Rows from block 3 of the audio encoder of a small encoder-decoder audio transcriber, named by matrix and row number. Each number is 128 + 32 x the weight over its row's rms, rounded and kept within 0 to 255. All counts start at 0. Numbers have three digits each. After the name is the row's rms in percent of the matrix's.
Before each channel's rows are labels from the 100 clips, of 14848, where the channel reaches its highest value: "strongest on" is what is common among them. Only what is clearly more common there than usual is listed. The data: telephone keypad tones over noise or synthetic speech. In brackets: how many of the 100.
# c30: last pointwise conv (encoder.blocks.3.c3.0.weight, 320x320x1), inputs 0-159

strongest on: number of keys: 1 (54); number of keys: 2 (30); first key: 5 (27)
c30.141 077:088128149117139114096099132146076085090055094143149152125141087121111094134116176107134111130175078095128151095158140142177067119125229156105116098102111088136139085146113158128155088168089143131103116162135151114187119121109124138125129110191115117140107149146128153106110189110131128147153122137134058148114163113057128116199119095159101187122130087110148102180141126155122138117136106139176130170098165151056163100074115091167071045147126095080154129096162143117101109078115138

strongest on: number of keys: 1 (91)
c30.109 101:138126049131096176049117129103074151129136173136118116121109073096123031157125103117117164108145139116070059102164157111187169121093101129255134045174234162129157122115068172132069113142123170112167102090098108210164067198155109133180172132145157138142165129109071155116104132145111105114089124165133088092147087106111156085174118184101174108142104070115138117092097116132126166117141122201091140142086094171156155128114117142191153136163167086099158152134131105122122130105122136

strongest on: speech (72); number of keys: 1 (53)
c30.106 099:205140083147126148124074154122078116157118174105192120112165123131164106122102120117154173066163127186112102156165167086171121102135113139093057172184156146143160075145108096149115098115098131138115108112090128107100105205075089189155160096118106153109170104164130099153074138169145168120079148132128148158115150110155193139103177150185111148105130115093156198094124100124144122146150102131093126162063083116143067022122188159138153152114120138092092064156108095171127096172184122

strongest on: number of keys: 1 (76); last key: C (37); first key: C (33); first key: 8 (25)
c30.171 114:112172167132185143211103147123159119205103157147199109186087165115056117177135127091114149122099151182167179087072124150150127125087119142052139093123142126090141116128092105128226105149110111100131133085119136121158126224103234056172115078065084066143112112145059119156138155146132189128165169154132160110137103149138126100069103137063160154167176125164191096131144137086185152058100074124125110103085128096109073119186167097101146106107100146091128097147193148094134146165141189

strongest on: speech (98)
c30.181 110:143120119111131099146100153136076112156079133159154207122176117062129133100099154044135118094108115158114141209142096150143136125132080094067000164080132112182123087115122083120107133099149101095080123110079078099179160152099026129120080105140139089071134115158145147079132105187118122126116169177133145155187138158149177126169111175129228087172037194202139134117191131186186148140110127165132121092172068125130147146142180163141133137154174181170132100131120078129113145156132161

strongest on: speech (94); number of keys: 1 (52)
c30.43 094:127156093201180160122171082107192122144121136087084139125131120157106109164150121065126188149130130103125190085162087080064142139180121107135138142095111108159184107129146140149153112164087117108127153214114133080138120128149148106083150184110138104128119141103152068144112157135104111152186109236106148091138112151148139169176109120160061127127127163128146083094180130139097118097154169116125093102224062104169106154130068205140153150135150140157104131129097087099165144091114166

strongest on: number of keys: 1 (99)
c30.35 134:161157157097150158113128122119132102110172146134118125120164124113093153117110121121098118130130102125130075128153106097151167148144103112154106168135141096121126092139166090119098140103147127166127131136148123150131142126144131126101119137137118084120103109101117151148112146137157117127125158149089126168116120126082117135158128144104151136133102135174150128131144084100132145136125105157132128108116135097125094118108148125115124095126135113146154120138126125139096103121124162

strongest on: number of keys: 1 (75); last key: 1 (26)
c30.314 099:245072085106137092124121129159126130127111050092126058097150130142094141197123113131150065103155127119153090130101074124159141177119156149162142111144195134103173111182167127091118161101099125206105139134093112103169079102125118158132131109229115133140141144194100066174145165153174190202082138129109138139184126094081148134145122134125115216145177120103113117153116155155090104116165149116124107132095217201125085150078124086089131094143142153164113101097139158223167138107153130

strongest on: speech (80)
c30.205 113:131096152158135151110158152136202131138178120138062177124209150147103130090173133136129164160115109076137133051158145073143017166174134161167160110126139120052181144145139166105077177103181120202105133160180155116070172089105102063107141184119132120104153114144110186117082164099084130131152076082169139107131169154128120182140127123122112173071125148084147125177135146175065113117125195133112092071130094094134141107098112112084119152141085105086079120152111111122152105066118120

strongest on: speech (75); number of keys: 2 (28)
c30.128 103:146106129138134121158089116130119115111137145147025180110153057231142175159107153050162150122097130135110147131134126075128138076131177091119137147161255131087117156131193189114161128078107156118092140115125142168125117158130087105226185123114134163108157163155118120115196073138106129180115120148139142124112076140169115168129141070148172167140094172134148119140159165090172111126184120093093141060141078190140182140131146165155164132121130119118087109051124150130151081159101133

strongest on: speech (98); number of keys: 2 (35); number of keys: 1 (33)
c30.236 104:151166078078090098173116120125115146129160093094151099101123127144123117122170060201118150184153142115090115111205132112125148117206100120163202145125139147085085085130201150152109153082089154172196108127099152096127168142122108117086075096065099121108132117098093123114169117148117095135165156133142136108103128074126179086103103111138078128091163152105102098139117137111088128132144071121077112141150147084152162159145134149184143115143154133103120102136126148099181103166108126

strongest on: number of keys: 1 (68); first key: B (31); last key: B (26)
c30.113 116:138181160082120078159130115175156149000199117087144170151086152092100165085127132100128148157130151146105116086131080186102131104170167111117103057153117128180080134073081153108132138101105128181172140129116142144163198143140118125204130104130134120153197176127135103116204138192094089099186115225048119093205145143116142078218107111087133060086142187086107117098138128104118141158098133138146124178149095103136180156078112163151121068129163155143186158124000175172123123087147117

strongest on: speech (66); reverberation (60); white noise (43); number of keys: 1 (28)
c30.158 102:077164147135091083123058101114193106199108152155097119096096144124122140086155098178118084104155135084143157107109138124109119083114115163129168150136108139164155122104137095094187090184084072090080157125131119126116127118122146136103179115111107123117058138078142141127107113178178232136129111132169129167118100105102093176119131183164104154118107078172147179120079156169100142118139190133129150089133114150152093083200144151119117085157070066176149147114135092100112161088121129

strongest on: reverberation (100)
c30.283 103:169076112063144124122174143094080149108034214040092160142064166082106154159118142118209135033159123167184073103011082111128097159121116077195175123124130137162139144133138092170116095144126139194169134124072134110169142104163125183106107174168112146111150085156126142133104177141100121125143128171129111122121157132145136154163109126124119145165043088129138135114105113117173188124161157186127106113105112077108126094115153083109150153141143177136142117141071159138120134062121174

strongest on: number of keys: 1 (62)
c30.75 107:111148140154106080122222172137141146061145091138129146150076155144164144089168087094088130139129176182157151239037186157085153181062176153160131188124120136175146096032048131122166110124111179148084116117145132087107141116147173230112169175112160092153149107138118104146099136112041147165115155131139118142105091205125103094180106139144078153156088144092138111128139119138134190093085065115143147111165110165114158096105132145126093120045136155187165115145138161120095130128131093